Weights of a small self-supervised image encoder: num experts 4, widths [96, 192, 384].
Rows from block 2 of a small self-supervised image encoder, named by matrix and row number. Rows with one number belong to one neuron. Each number is 200 + 20 x the weight over its row's rms, rounded and kept within 0 to 999. All counts start at 0.
After each neuron's rows are labels from the 100 images, of 14976, where the neuron reaches its highest value: "top examples" is what is common among them. Only what is clearly more common there than usual is listed. The data: rendered rooms with furniture. In brackets: how many of the 100.
# fc1: MLP up (model.blocks.2.mlp.fc1.weight, 384x96), inputs 0-95
# fc2: MLP down (model.blocks.2.mlp.fc2.weight, 96x384, transposed), outputs 0-95

fc1.66,198,217,231,228,183,179,190,187,164,188,189,224,195,215,204,189,216,200,173,240,190,217,143,201,204,204,227,192,189,185,170,210,210,210,244,203,207,199,155,207,210,202,208,175,206,212,216,216,202,178,237,205,230,189,171,225,239,191,173,212,171,210,226,207,190,236,220,194,214,204,190,198,179,199,176,213,201,211,206,179,210,168,189,225,212,227,228,219,195,193,204,163,176,213,196,204
fc2.66,193,187,203,172,193,216,212,182,212,201,197,217,202,221,212,155,222,221,176,173,182,207,180,184,212,198,171,198,242,177,187,189,192,181,185,194,203,214,208,214,201,205,202,224,195,167,166,216,252,198,183,207,207,222,192,170,237,233,207,224,231,169,209,196,194,217,198,199,171,266,211,189,244,176,188,208,218,201,208,216,184,205,186,189,214,220,203,192,230,204,191,173,223,219,198,199
top examples: green walls (36)

fc1.346,209,189,171,200,185,228,231,196,183,198,213,201,167,209,173,202,181,197,189,197,206,156,206,171,198,222,198,220,208,217,229,217,199,242,185,145,235,187,218,219,175,217,200,201,256,217,188,204,218,180,211,216,169,230,196,175,208,238,159,202,192,188,195,186,213,186,219,202,217,181,174,181,190,214,234,190,221,174,193,218,194,213,185,218,198,216,199,169,194,200,208,188,183,188,220,194
fc2.346,199,210,186,189,200,189,183,224,188,181,225,190,208,193,215,216,187,180,186,193,237,211,191,187,189,197,150,208,201,193,211,194,192,177,217,228,190,200,221,192,212,214,243,193,221,182,180,214,220,179,205,208,212,205,194,189,191,185,210,196,193,199,203,167,215,244,224,237,205,232,212,230,191,199,192,205,189,171,194,214,217,188,195,243,229,245,188,267,206,212,212,157,182,229,206,186
top examples: blue walls (26)

fc1.34,247,156,196,180,222,214,224,177,190,201,207,214,246,239,171,237,202,190,205,161,197,192,212,207,216,210,183,207,208,209,220,222,178,218,232,213,233,246,200,219,198,197,221,194,162,204,218,190,172,187,193,205,189,194,193,185,225,204,198,203,194,184,189,210,228,196,225,191,206,210,197,193,201,203,192,200,194,172,180,218,210,165,182,205,184,241,196,172,217,209,238,192,218,227,196,233
fc2.34,167,177,181,218,191,195,235,217,181,213,222,185,162,207,190,194,190,205,182,147,230,227,211,204,207,204,158,193,237,202,207,180,209,195,249,223,189,168,220,179,213,222,200,189,190,200,204,179,185,201,210,193,168,224,174,190,206,194,194,204,195,211,225,191,212,224,220,201,188,185,166,216,168,212,239,220,165,165,204,200,201,199,182,197,195,206,201,159,233,215,210,223,201,187,186,215
top examples: teal walls (26)

fc1.8,214,221,232,213,195,229,189,219,177,184,202,233,181,216,246,220,212,178,222,196,169,216,186,209,188,241,231,209,208,195,186,194,224,214,232,194,180,208,216,181,213,190,172,184,175,185,203,212,190,204,178,200,176,187,207,245,228,212,199,193,189,186,213,216,185,193,218,240,204,203,196,172,196,195,214,215,173,204,223,243,172,185,246,223,185,186,240,189,210,221,211,203,177,193,193,205
fc2.8,186,197,199,199,160,205,201,176,228,224,216,219,175,204,194,179,173,193,197,157,239,242,158,189,230,195,197,197,164,218,217,216,196,227,186,177,195,189,220,233,186,191,204,171,182,177,171,221,164,211,209,193,180,210,213,206,176,195,205,193,200,196,199,203,214,233,213,174,206,235,221,204,208,180,220,206,186,210,188,210,228,208,202,191,195,228,208,208,182,254,188,179,202,162,198,207
top examples: dog (33)

fc1.369,213,196,235,169,227,188,222,205,203,191,212,201,181,203,219,209,202,156,185,198,223,216,178,175,190,211,189,174,198,189,194,184,195,206,201,244,162,173,215,160,204,192,198,197,173,181,197,170,170,196,202,171,191,234,183,181,175,187,200,229,168,205,177,212,246,186,226,207,189,206,178,201,217,193,181,201,209,206,182,195,200,182,159,212,243,167,208,200,198,220,222,193,202,161,220,188
fc2.369,219,176,181,182,208,187,215,208,179,190,176,223,203,188,210,198,208,195,187,201,156,195,196,209,242,200,217,202,214,210,189,200,169,190,226,205,179,180,216,169,223,200,188,202,202,217,157,196,195,172,175,159,199,198,219,204,174,259,164,211,225,189,205,235,207,193,186,215,213,195,192,210,196,239,197,227,155,191,214,198,241,237,192,215,214,228,182,225,211,188,190,175,207,191,207,202
top examples: black walls (54)

fc1.358,185,216,199,210,190,189,186,209,200,179,214,174,227,215,204,172,150,209,231,216,232,175,220,180,197,190,214,221,145,179,177,191,212,183,206,196,232,225,156,166,203,195,219,212,191,236,179,208,167,240,210,205,201,203,184,194,197,189,194,219,169,195,180,196,197,180,194,178,184,214,203,210,202,221,212,229,196,171,224,234,212,217,208,199,171,195,197,181,216,219,178,224,210,223,173,215
fc2.358,182,199,191,164,197,185,169,198,179,223,206,193,211,205,164,194,174,207,235,222,192,239,196,210,159,185,210,182,186,186,189,200,223,190,209,201,161,200,204,208,168,225,190,184,197,150,188,224,200,214,181,180,201,190,214,161,195,190,232,183,202,221,176,197,210,179,214,213,201,169,230,219,198,188,176,215,193,174,168,177,210,217,178,211,219,216,216,180,198,212,202,174,175,179,167,159
top examples: yellow walls (27)

fc1.304,201,215,197,232,231,197,187,173,161,210,203,229,191,227,181,212,193,197,199,201,196,203,238,202,218,228,177,217,184,216,234,216,192,174,218,203,183,202,175,208,224,196,246,176,197,211,182,211,200,201,239,205,207,218,178,236,174,222,212,190,186,166,132,208,173,175,172,202,210,206,212,208,199,154,209,193,207,214,186,204,184,205,191,179,220,195,197,167,184,219,183,212,192,204,186,214
fc2.304,176,202,208,188,203,218,207,206,235,221,212,178,205,177,158,175,175,206,184,201,219,247,166,181,190,194,169,201,213,196,216,184,197,202,196,184,196,200,195,164,181,200,204,203,197,232,200,194,199,168,181,194,192,222,192,185,181,224,211,173,206,235,191,236,182,181,164,199,205,202,175,185,183,213,206,212,194,203,191,229,201,201,187,149,208,212,169,206,176,246,231,240,229,201,173,186
top examples: white walls (27); pink walls (26)

fc1.220,221,160,197,218,218,185,194,188,229,221,187,206,245,171,211,191,183,185,202,227,158,187,198,209,219,179,178,189,211,202,209,202,181,241,215,210,178,203,169,156,194,182,226,157,185,201,222,217,201,207,211,211,197,218,183,236,246,205,221,167,214,224,198,209,209,200,201,231,216,166,220,221,186,215,181,213,186,205,195,179,199,222,210,210,239,187,203,184,201,216,182,181,184,205,189,220
fc2.220,194,241,171,206,194,220,191,210,245,195,237,208,182,212,194,212,197,207,183,158,177,214,228,202,177,228,192,196,203,169,204,187,224,200,184,230,196,194,230,205,216,166,183,177,210,197,177,198,200,203,208,184,217,195,173,193,220,217,180,203,185,196,220,195,240,195,163,193,217,178,221,184,220,183,220,208,165,168,212,237,230,231,178,197,177,208,214,177,204,175,208,209,200,212,236,225
top examples: umbrella (35)

fc1.249,211,253,199,172,239,207,180,179,184,171,194,207,226,216,236,212,213,217,185,233,190,177,184,195,213,192,172,193,174,178,201,171,208,203,207,191,173,190,231,216,216,181,228,176,199,209,206,179,176,190,192,200,169,223,224,199,156,211,197,213,209,215,186,204,216,198,199,198,225,222,195,178,181,200,190,175,196,179,213,223,203,174,199,206,178,168,191,182,204,200,242,259,206,189,187,220
fc2.249,205,166,218,188,192,210,198,199,241,212,181,226,192,182,158,203,199,199,197,181,208,177,205,202,202,171,178,184,202,207,189,207,196,185,213,243,184,198,202,192,193,163,224,197,236,218,177,246,171,189,207,214,191,192,164,186,188,181,185,204,236,248,210,191,189,219,187,225,228,194,222,189,195,228,187,168,217,214,191,199,197,174,201,184,219,183,194,212,228,218,168,205,208,182,246,171
top examples: umbrella (47); black walls (46); largest object: umbrella (25)

fc1.89,212,206,248,169,209,202,205,221,182,215,197,230,184,191,229,207,188,205,189,207,194,225,212,193,202,204,205,193,219,201,218,192,195,223,189,186,167,194,200,190,197,177,193,199,235,191,171,206,198,223,193,198,253,198,182,194,211,166,167,187,199,189,211,202,220,227,219,241,231,201,232,193,172,218,178,190,219,177,179,194,199,158,225,215,205,172,203,171,233,217,161,167,192,237,209,205
fc2.89,221,208,202,197,213,202,182,174,167,230,189,192,185,203,195,197,193,218,196,183,193,209,191,178,172,208,197,237,187,185,180,176,206,220,213,202,147,228,188,184,212,172,190,201,204,224,172,190,217,200,202,223,209,183,222,184,209,193,254,197,218,215,200,180,201,202,207,186,212,226,173,211,188,175,194,266,178,168,225,194,166,217,204,142,203,182,203,188,177,203,220,201,213,211,203,180
top examples: trophy (47); white walls (39); largest object: trophy (26)

fc1.321,154,219,233,219,186,213,219,179,211,189,220,199,228,226,237,208,184,223,205,204,159,161,207,179,207,191,200,199,210,174,192,173,207,193,177,207,230,191,221,214,212,194,218,208,189,200,214,203,202,206,190,178,189,184,190,210,221,197,225,235,198,199,193,174,214,215,217,208,193,229,202,182,204,187,206,191,205,201,222,169,160,201,249,250,167,241,187,185,180,201,232,198,216,174,219,197
fc2.321,218,210,167,230,190,240,170,211,184,206,204,198,195,198,200,219,249,211,180,218,196,208,196,190,227,180,214,194,163,191,176,189,215,197,210,205,197,217,196,200,200,205,200,219,201,164,207,201,213,256,216,198,184,221,205,207,182,186,192,176,223,227,231,229,218,203,174,203,253,217,201,208,234,211,153,200,189,189,214,179,229,179,184,182,202,195,231,179,202,239,190,170,215,203,216,196
top examples: black walls (39)

fc1.345,185,182,187,204,167,195,169,173,223,195,216,193,215,216,193,225,146,192,226,205,199,200,208,170,165,213,214,202,196,191,213,151,203,169,194,191,202,212,182,214,172,243,203,165,172,209,186,200,196,228,170,166,174,206,204,226,179,215,176,205,213,204,206,158,190,198,214,209,188,198,166,207,211,167,198,178,206,244,204,190,193,210,184,214,194,220,197,205,219,200,212,198,159,221,182,212
fc2.345,219,198,178,187,221,195,260,204,195,183,253,170,212,230,200,219,191,228,182,195,179,210,213,203,180,187,204,182,225,199,181,167,175,210,191,188,182,206,209,200,215,194,206,198,193,212,213,229,166,203,189,213,175,234,216,177,181,152,228,203,171,211,222,207,172,222,248,220,191,202,179,209,217,158,185,208,225,197,185,187,192,202,200,203,195,217,222,206,173,202,175,200,214,221,189,199
top examples: window (92); black walls (28)

fc1.82,214,193,217,212,179,186,209,203,165,259,195,210,195,194,192,187,205,225,210,177,218,176,203,202,158,186,195,195,181,217,223,213,216,215,171,229,226,156,187,219,218,243,212,223,203,186,221,180,174,168,206,212,191,202,223,187,180,254,200,202,218,168,180,206,192,206,212,189,187,219,198,189,195,202,240,198,215,202,188,196,225,212,199,181,206,191,201,245,171,185,206,213,177,232,191,209
fc2.82,218,178,225,225,184,222,194,211,211,190,199,204,184,208,197,231,217,218,192,196,182,209,226,197,196,239,180,189,199,215,192,193,204,194,195,181,251,180,205,217,201,220,211,204,207,197,217,203,178,141,190,183,196,207,189,199,210,232,192,182,186,249,200,198,139,180,190,182,181,198,196,175,196,213,191,241,196,201,174,196,156,181,212,234,179,210,179,208,196,218,190,158,209,173,176,197
top examples: blue walls (27)

fc1.188,185,193,212,194,208,188,224,188,189,208,218,186,227,207,239,180,234,216,219,214,237,199,188,213,206,189,185,207,202,174,169,191,193,184,210,208,190,200,260,201,170,187,219,195,195,189,237,225,168,216,200,194,224,230,206,187,188,174,178,177,184,162,201,200,164,231,198,173,189,198,198,201,232,199,182,177,232,231,172,196,199,236,221,182,198,212,194,203,173,169,195,175,183,208,212,227
fc2.188,212,157,180,196,197,232,220,208,184,177,210,241,226,179,175,186,186,170,194,203,223,195,205,230,160,205,231,206,213,164,199,165,184,235,180,196,207,213,190,238,180,190,231,208,176,200,210,221,193,202,200,225,185,206,203,190,207,193,227,160,184,214,231,210,181,213,220,202,197,210,219,211,220,162,198,196,198,209,189,184,224,185,217,244,197,184,221,207,200,196,223,179,234,211,230,194
top examples: umbrella (36)

fc1.186,231,222,201,208,227,167,255,172,216,189,217,167,177,197,224,194,208,183,212,173,201,194,225,188,180,205,168,197,192,185,190,193,166,202,214,232,237,180,199,179,188,225,225,207,217,181,203,229,210,193,173,226,182,203,217,211,204,201,190,184,190,180,216,201,194,204,233,186,229,181,192,194,207,177,198,187,165,206,173,245,208,236,199,222,217,211,248,223,196,199,181,208,202,198,206,182
fc2.186,162,222,210,169,209,206,240,227,202,225,181,207,194,199,169,175,231,205,211,173,209,186,205,194,187,193,206,207,189,244,197,187,208,180,188,180,188,196,222,214,182,233,211,201,226,184,225,207,233,196,180,189,216,180,217,150,175,193,205,184,191,210,203,172,195,185,197,225,190,221,182,185,187,174,156,164,170,195,173,219,195,212,195,183,233,211,175,199,177,241,207,207,194,179,196,180
top examples: yellow walls (31)

fc1.151,186,214,171,181,204,176,209,169,217,214,182,210,159,161,197,210,172,193,199,202,233,175,155,185,202,202,234,204,219,190,227,206,153,185,178,201,177,216,206,193,185,168,210,199,213,188,225,243,198,193,180,223,216,200,172,215,186,229,190,174,196,192,185,178,212,195,205,207,165,236,202,174,191,237,191,196,176,169,173,207,223,214,212,222,212,211,205,193,181,211,191,215,200,204,190,229
fc2.151,196,220,244,172,166,211,213,207,194,171,202,192,210,212,166,202,150,177,223,197,185,162,222,196,175,188,210,170,185,234,196,184,210,177,182,206,210,226,192,194,204,206,202,199,202,210,203,187,204,174,199,217,166,184,200,181,210,189,139,208,230,162,157,193,196,213,191,212,227,220,198,178,218,198,191,178,173,179,191,208,166,199,222,186,192,200,203,192,167,190,211,177,209,210,178,213
top examples: count: four (46); table (43); black walls (29)

fc1.349,198,229,200,217,196,189,175,204,195,211,205,195,190,179,194,193,214,191,216,237,222,198,199,200,182,194,144,226,194,173,207,168,178,195,205,185,184,199,204,158,234,215,183,193,193,185,225,195,232,227,224,213,198,160,217,181,237,221,204,227,206,200,205,178,184,229,225,166,218,267,185,183,204,212,196,209,237,173,176,191,211,203,172,213,179,185,203,211,210,222,189,202,208,207,194,191
fc2.349,174,205,188,169,165,199,223,181,242,208,212,156,195,212,167,213,204,183,223,210,201,195,215,193,208,174,214,197,243,205,188,186,199,228,219,203,249,217,191,243,170,202,231,197,187,200,246,189,174,194,191,190,241,212,192,160,209,200,221,214,174,214,191,152,199,181,195,207,198,198,205,206,204,163,216,210,211,205,215,206,189,184,210,213,204,170,203,204,212,203,203,184,211,215,238,203
top examples: sofa (36)

fc1.164,222,207,199,201,171,218,245,185,245,166,164,220,220,201,205,177,221,231,221,190,210,199,209,191,194,209,187,227,189,217,208,208,204,193,214,206,186,174,229,195,178,209,206,213,213,180,233,209,228,197,188,201,166,204,142,170,193,215,180,197,215,200,176,199,191,228,189,178,181,199,205,205,191,188,171,189,183,236,201,170,203,187,143,189,201,177,193,203,210,243,178,208,203,193,198,186
fc2.164,190,210,210,204,188,211,198,239,154,196,172,220,201,194,194,203,234,191,180,198,203,164,219,211,195,216,209,244,230,200,159,193,192,218,217,201,198,182,202,209,202,207,163,208,156,216,184,178,226,158,183,203,217,202,195,230,200,212,199,190,149,173,171,191,198,214,197,185,185,232,172,205,169,182,222,204,208,204,215,195,193,178,230,194,232,180,233,204,192,203,184,175,193,170,190,209
top examples: sofa (34)

fc1.80,221,180,199,193,236,174,205,184,195,211,198,203,199,224,181,210,207,224,184,231,187,197,229,178,219,180,238,230,168,224,229,202,200,212,189,184,200,178,194,200,206,230,210,166,204,211,189,188,194,190,200,216,217,223,234,203,204,207,171,203,173,212,203,177,206,220,256,198,219,184,218,232,204,198,212,194,198,219,184,232,245,223,209,203,193,199,176,187,189,165,220,224,204,177,148,221
fc2.80,210,243,224,203,215,210,220,206,200,205,229,204,167,195,172,209,185,175,150,213,202,191,244,213,221,177,196,191,184,191,209,217,203,201,181,189,218,171,209,155,194,220,182,220,227,207,183,162,195,171,197,242,154,180,211,201,205,201,188,206,225,227,213,206,203,193,186,227,220,204,181,199,202,200,202,207,180,222,213,194,205,218,181,194,249,227,225,164,191,182,200,204,213,219,177,212
top examples: yellow walls (30)

fc1.53,207,218,206,197,212,198,188,184,191,175,195,162,199,201,230,190,190,189,198,194,211,231,170,180,178,201,209,223,185,223,175,201,197,186,170,211,180,211,241,196,210,228,165,189,184,193,220,194,209,201,201,223,223,216,214,142,205,174,219,218,218,172,221,196,185,220,191,170,221,227,224,209,223,181,214,194,207,180,202,185,194,162,181,223,192,153,166,182,198,193,202,254,196,185,191,194
fc2.53,215,215,171,244,176,205,197,208,194,212,212,177,205,181,180,216,190,212,233,204,184,179,224,191,207,210,248,196,241,191,199,242,198,177,170,180,163,200,191,233,226,200,184,164,196,193,186,200,173,209,201,216,208,236,198,247,244,230,190,203,211,191,225,184,176,209,189,204,185,204,206,195,169,204,180,199,223,233,178,206,200,181,195,173,173,191,204,195,200,183,182,206,230,198,195,208
top examples: trophy (42); largest object: trophy (30)

fc1.317,237,185,202,183,195,216,198,204,227,182,216,242,177,212,187,224,169,181,187,162,187,194,201,219,184,205,235,213,202,179,192,192,199,164,194,217,209,189,200,198,189,200,187,220,210,205,199,191,195,181,218,211,219,191,190,219,245,166,212,193,183,171,175,165,192,187,189,204,192,141,190,201,172,181,180,209,188,177,230,230,227,203,216,184,163,204,180,221,223,217,193,163,174,223,195,208
fc2.317,197,192,214,198,215,206,207,191,185,223,215,232,186,220,210,215,181,200,198,213,211,189,190,172,204,243,212,211,184,173,251,180,197,198,185,185,209,194,207,181,222,196,239,193,250,197,175,225,166,205,193,200,194,177,175,200,154,197,206,196,182,214,181,210,250,238,179,179,186,188,221,211,211,206,200,178,151,212,209,224,197,237,208,217,203,242,185,211,210,208,200,190,215,188,175,191
top examples: window (90)

fc1.312,225,165,185,169,192,227,172,195,204,215,180,215,196,238,201,208,175,227,173,203,193,207,184,204,188,223,220,188,154,155,182,176,196,176,194,208,194,193,184,212,175,186,233,193,224,176,198,234,210,218,222,226,202,224,212,216,238,182,206,226,186,206,188,228,185,207,214,217,190,186,183,211,201,185,203,202,209,159,239,172,172,197,211,172,199,194,197,226,197,192,198,179,161,204,195,228
fc2.312,184,184,213,168,207,205,224,212,209,210,204,202,209,178,181,165,226,160,220,178,153,200,183,186,202,173,217,196,200,188,183,212,191,196,222,197,231,171,207,180,206,183,208,222,192,182,219,236,186,205,192,186,173,202,231,191,199,212,164,207,147,195,186,179,203,207,205,205,189,195,200,176,209,179,203,189,170,220,173,208,227,193,191,239,207,218,199,178,201,259,213,234,188,167,214,212
top examples: blue walls (50)

fc1.353,217,224,205,184,232,181,179,194,224,177,205,210,200,208,222,167,174,223,193,193,245,167,194,204,201,189,168,230,189,202,201,190,175,148,214,195,196,192,181,193,274,199,213,198,202,203,177,223,213,187,176,203,172,210,174,195,202,217,204,209,195,211,208,213,189,196,174,169,191,211,192,217,196,210,171,213,203,219,149,202,148,204,209,213,208,198,209,182,210,203,190,192,173,199,229,194
fc2.353,202,173,184,206,208,205,212,189,205,205,194,162,199,206,231,210,192,191,197,209,227,202,181,200,229,197,149,169,218,210,195,217,201,213,210,203,169,190,226,228,177,199,189,194,183,163,230,163,205,207,237,200,205,183,244,230,175,233,182,216,244,207,214,210,200,200,219,180,187,197,212,203,204,225,161,246,198,197,178,194,202,215,203,177,204,163,189,202,196,192,183,219,200,174,203,159
top examples: red walls (28)

fc1.316,173,193,171,161,182,224,216,161,215,220,190,197,182,210,234,189,191,209,188,202,188,209,233,189,178,201,182,205,175,201,184,205,204,204,193,211,236,209,241,195,244,194,215,190,191,228,222,223,205,225,217,218,212,184,198,220,196,205,233,192,179,218,209,183,205,187,190,221,190,177,210,195,187,157,256,197,239,161,200,183,177,181,178,170,201,175,201,188,206,179,203,229,201,212,206,214
fc2.316,199,218,191,191,209,192,170,186,170,178,184,205,234,213,163,185,178,168,199,177,190,210,196,170,203,207,196,200,222,210,208,208,230,202,180,192,193,165,186,180,184,163,187,208,207,176,254,213,220,229,149,185,187,208,206,170,172,208,196,226,249,214,176,176,192,200,186,190,202,219,222,208,192,231,215,194,184,194,219,228,197,202,214,209,204,216,168,220,211,217,221,190,220,195,239,192
top examples: count: four (40); trophy (39)

fc1.238,178,223,193,210,251,209,213,172,196,212,220,210,210,210,184,229,205,204,211,230,241,189,221,202,218,205,176,235,226,229,196,213,193,186,163,184,211,252,226,203,194,211,192,192,201,209,210,225,187,225,157,190,171,186,204,225,161,198,205,178,188,175,205,191,208,185,162,195,203,205,196,180,199,186,195,192,205,194,207,190,183,162,205,167,197,198,179,192,242,169,231,197,177,191,214,214
fc2.238,199,201,221,227,167,144,203,191,227,198,180,203,174,229,212,227,221,183,172,196,184,160,200,188,219,185,180,187,191,205,225,208,221,210,203,201,243,162,202,201,197,216,209,212,225,203,200,209,200,202,198,199,192,184,203,198,179,187,211,246,172,239,211,227,212,195,237,198,187,210,213,189,214,178,186,157,206,231,192,209,186,183,237,216,208,229,179,199,194,218,171,188,196,189,164,183
top examples: umbrella (36); black walls (26)

fc1.354,221,153,158,218,186,184,140,192,176,176,189,200,191,205,201,203,199,187,212,215,204,208,193,163,173,208,192,208,178,215,215,223,181,208,204,209,213,216,206,249,257,236,223,183,189,204,207,189,217,186,193,223,206,224,206,194,186,205,220,241,211,194,185,206,180,180,191,171,234,209,216,199,175,165,192,194,224,215,215,185,202,160,214,206,208,195,186,213,201,212,196,172,178,209,198,214
fc2.354,213,222,202,221,220,184,196,196,191,214,214,201,195,204,179,177,178,200,169,159,216,202,211,175,222,217,199,199,199,201,218,209,226,222,170,181,198,192,246,209,197,196,194,215,256,187,188,205,209,196,187,183,161,232,202,219,226,176,187,179,215,169,212,169,194,199,193,183,166,243,192,212,197,206,170,190,222,165,221,210,209,213,172,163,180,218,214,180,233,195,197,206,189,159,189,206
top examples: largest object: trophy (25)

fc1.379,232,218,209,196,205,200,214,230,203,209,233,211,189,222,178,211,205,188,181,177,198,198,171,188,168,178,190,197,168,173,220,185,168,178,164,183,180,204,190,177,195,215,228,176,197,178,192,159,157,208,228,207,226,218,212,222,196,205,211,198,174,198,193,233,201,219,184,197,163,194,185,182,190,151,195,183,206,216,214,247,210,229,180,182,206,203,179,184,216,216,163,201,189,202,191,181
fc2.379,183,195,209,193,231,158,197,173,201,189,216,214,205,221,197,199,195,201,210,189,200,209,225,162,192,190,212,180,215,205,220,233,228,175,220,157,175,200,202,211,207,189,199,191,243,189,185,229,153,212,195,160,185,200,227,196,209,184,223,254,172,225,221,208,234,223,202,213,198,204,207,209,200,195,228,184,206,219,209,224,197,213,191,191,141,213,191,195,214,215,196,193,168,195,176,202
top examples: window (91)

fc1.337,205,178,210,202,222,204,185,207,199,197,229,209,195,204,216,185,222,228,191,196,220,194,200,183,223,235,175,196,200,198,180,214,196,212,234,239,236,192,205,207,178,234,207,183,219,210,165,202,208,165,182,185,228,241,216,187,147,183,200,194,204,192,214,223,183,215,203,173,188,177,188,232,175,195,182,184,198,230,181,169,222,203,202,260,207,210,180,202,208,211,166,186,206,178,219,184
fc2.337,182,199,158,173,199,207,193,188,216,200,223,188,197,210,178,188,202,142,195,202,212,221,197,215,195,182,172,173,213,158,222,209,230,203,193,191,208,226,193,200,193,231,170,203,213,212,165,203,180,193,203,192,205,183,182,165,175,224,179,198,198,170,180,237,198,207,187,234,163,243,187,205,184,210,230,228,222,191,196,205,188,191,172,189,206,160,180,221,181,200,201,168,185,191,177,195
top examples: white walls (45)

fc1.228,230,226,205,188,198,205,178,217,187,189,219,237,209,195,206,192,176,211,204,213,238,200,213,170,213,224,169,180,199,172,195,223,208,197,201,184,187,207,180,186,194,231,173,204,201,219,210,185,224,225,206,260,213,147,210,180,209,190,199,182,206,209,199,180,186,208,167,216,215,199,209,212,182,200,233,255,247,185,192,213,219,194,245,204,195,202,210,192,175,218,204,193,180,194,190,174
fc2.228,190,214,213,211,204,165,220,221,203,216,169,239,189,179,200,184,218,225,232,217,224,192,189,220,193,190,230,207,192,199,208,214,225,211,235,239,217,214,177,226,204,199,217,225,201,164,223,178,227,182,184,205,188,206,179,180,182,175,151,182,202,222,187,219,163,200,185,210,203,211,179,246,188,196,195,177,205,218,214,238,213,211,194,234,212,197,193,214,181,178,207,168,208,192,176,218
top examples: umbrella (34)

fc1.35,187,176,193,203,204,208,191,183,201,176,167,201,186,193,221,183,160,214,202,229,222,223,159,200,175,227,188,218,165,210,201,215,185,194,221,196,212,220,198,203,193,225,180,195,219,202,245,185,182,225,193,195,214,179,222,235,171,183,209,186,218,168,195,173,225,164,187,222,199,232,227,235,171,188,228,199,215,180,211,204,208,194,207,214,168,227,169,177,195,189,199,174,184,225,182,220
fc2.35,178,192,202,207,177,205,201,172,210,231,191,214,207,197,194,173,187,212,225,171,201,171,203,224,153,203,209,219,198,176,220,192,182,214,214,213,210,204,191,239,188,195,201,219,185,193,168,183,188,224,174,188,216,206,216,204,202,150,219,207,166,205,180,206,238,197,206,228,159,199,221,222,203,232,201,246,208,220,206,198,185,184,220,211,152,202,202,209,180,177,167,183,208,236,180,198
top examples: trophy (48); largest object: trophy (27)

fc1.207,178,140,214,202,192,240,196,185,187,191,196,184,238,172,209,182,179,187,201,209,195,194,211,241,180,189,206,190,166,185,205,234,188,228,211,197,196,181,205,197,203,191,216,188,198,210,227,233,217,220,177,236,213,169,216,170,196,245,212,218,206,212,227,207,200,174,178,206,203,206,193,199,218,205,189,171,209,202,202,191,241,187,193,225,203,188,166,209,198,185,166,201,197,211,251,184
fc2.207,174,237,209,210,179,175,174,193,184,208,176,215,200,209,210,216,174,217,189,219,221,177,200,185,234,212,244,215,219,205,190,222,212,175,186,213,210,199,206,187,214,185,183,199,213,222,215,213,190,192,214,164,202,224,175,215,214,210,189,244,208,169,227,179,167,216,210,159,171,214,227,215,175,178,183,219,217,194,206,208,174,191,212,198,184,168,246,191,186,219,211,215,173,195,233,175
top examples: count: four (42); sofa (40); largest object: sofa (27)

fc1.1,187,218,199,216,227,169,220,224,220,174,173,194,229,262,202,208,199,211,203,189,211,196,191,205,213,212,192,184,201,172,155,158,161,196,164,171,193,207,174,196,189,198,180,205,205,197,188,188,207,213,235,195,192,158,208,186,197,184,237,212,188,191,218,189,209,194,178,182,221,182,203,177,218,171,172,182,219,184,200,192,215,184,191,178,186,187,251,199,184,178,202,182,184,190,187,223
fc2.1,212,210,199,189,213,172,214,198,205,199,172,218,225,190,184,174,221,182,168,224,169,205,213,205,204,198,183,212,211,209,151,234,170,203,192,181,177,143,196,205,218,213,190,198,203,205,221,194,202,216,166,184,200,195,172,245,134,186,165,201,185,204,213,177,227,178,190,196,204,212,223,222,188,168,190,173,226,196,230,208,234,192,187,212,210,206,197,192,195,211,184,207,192,195,186,182
top examples: white walls (42)

fc1.144,192,213,206,202,163,224,220,191,210,191,220,205,204,191,172,165,193,197,211,195,201,189,218,194,193,166,221,180,221,207,181,204,243,220,227,266,152,193,221,193,211,202,232,193,175,169,193,198,183,197,193,221,182,214,200,214,158,233,216,210,212,208,193,174,213,169,209,201,177,203,160,214,209,182,203,191,238,170,225,190,217,218,184,195,187,188,207,178,204,228,191,204,224,220,201,197
fc2.144,173,177,210,175,150,208,187,205,182,200,177,193,192,184,220,207,192,217,207,206,192,201,196,191,184,190,215,193,217,188,227,195,200,192,155,208,204,178,225,227,172,201,232,253,248,214,240,175,217,221,157,184,207,223,215,185,194,220,238,192,191,180,202,207,168,170,187,213,195,192,173,213,176,189,210,215,208,167,189,207,198,210,189,227,206,198,196,237,180,222,200,224,212,204,182,194
top examples: lamp (36)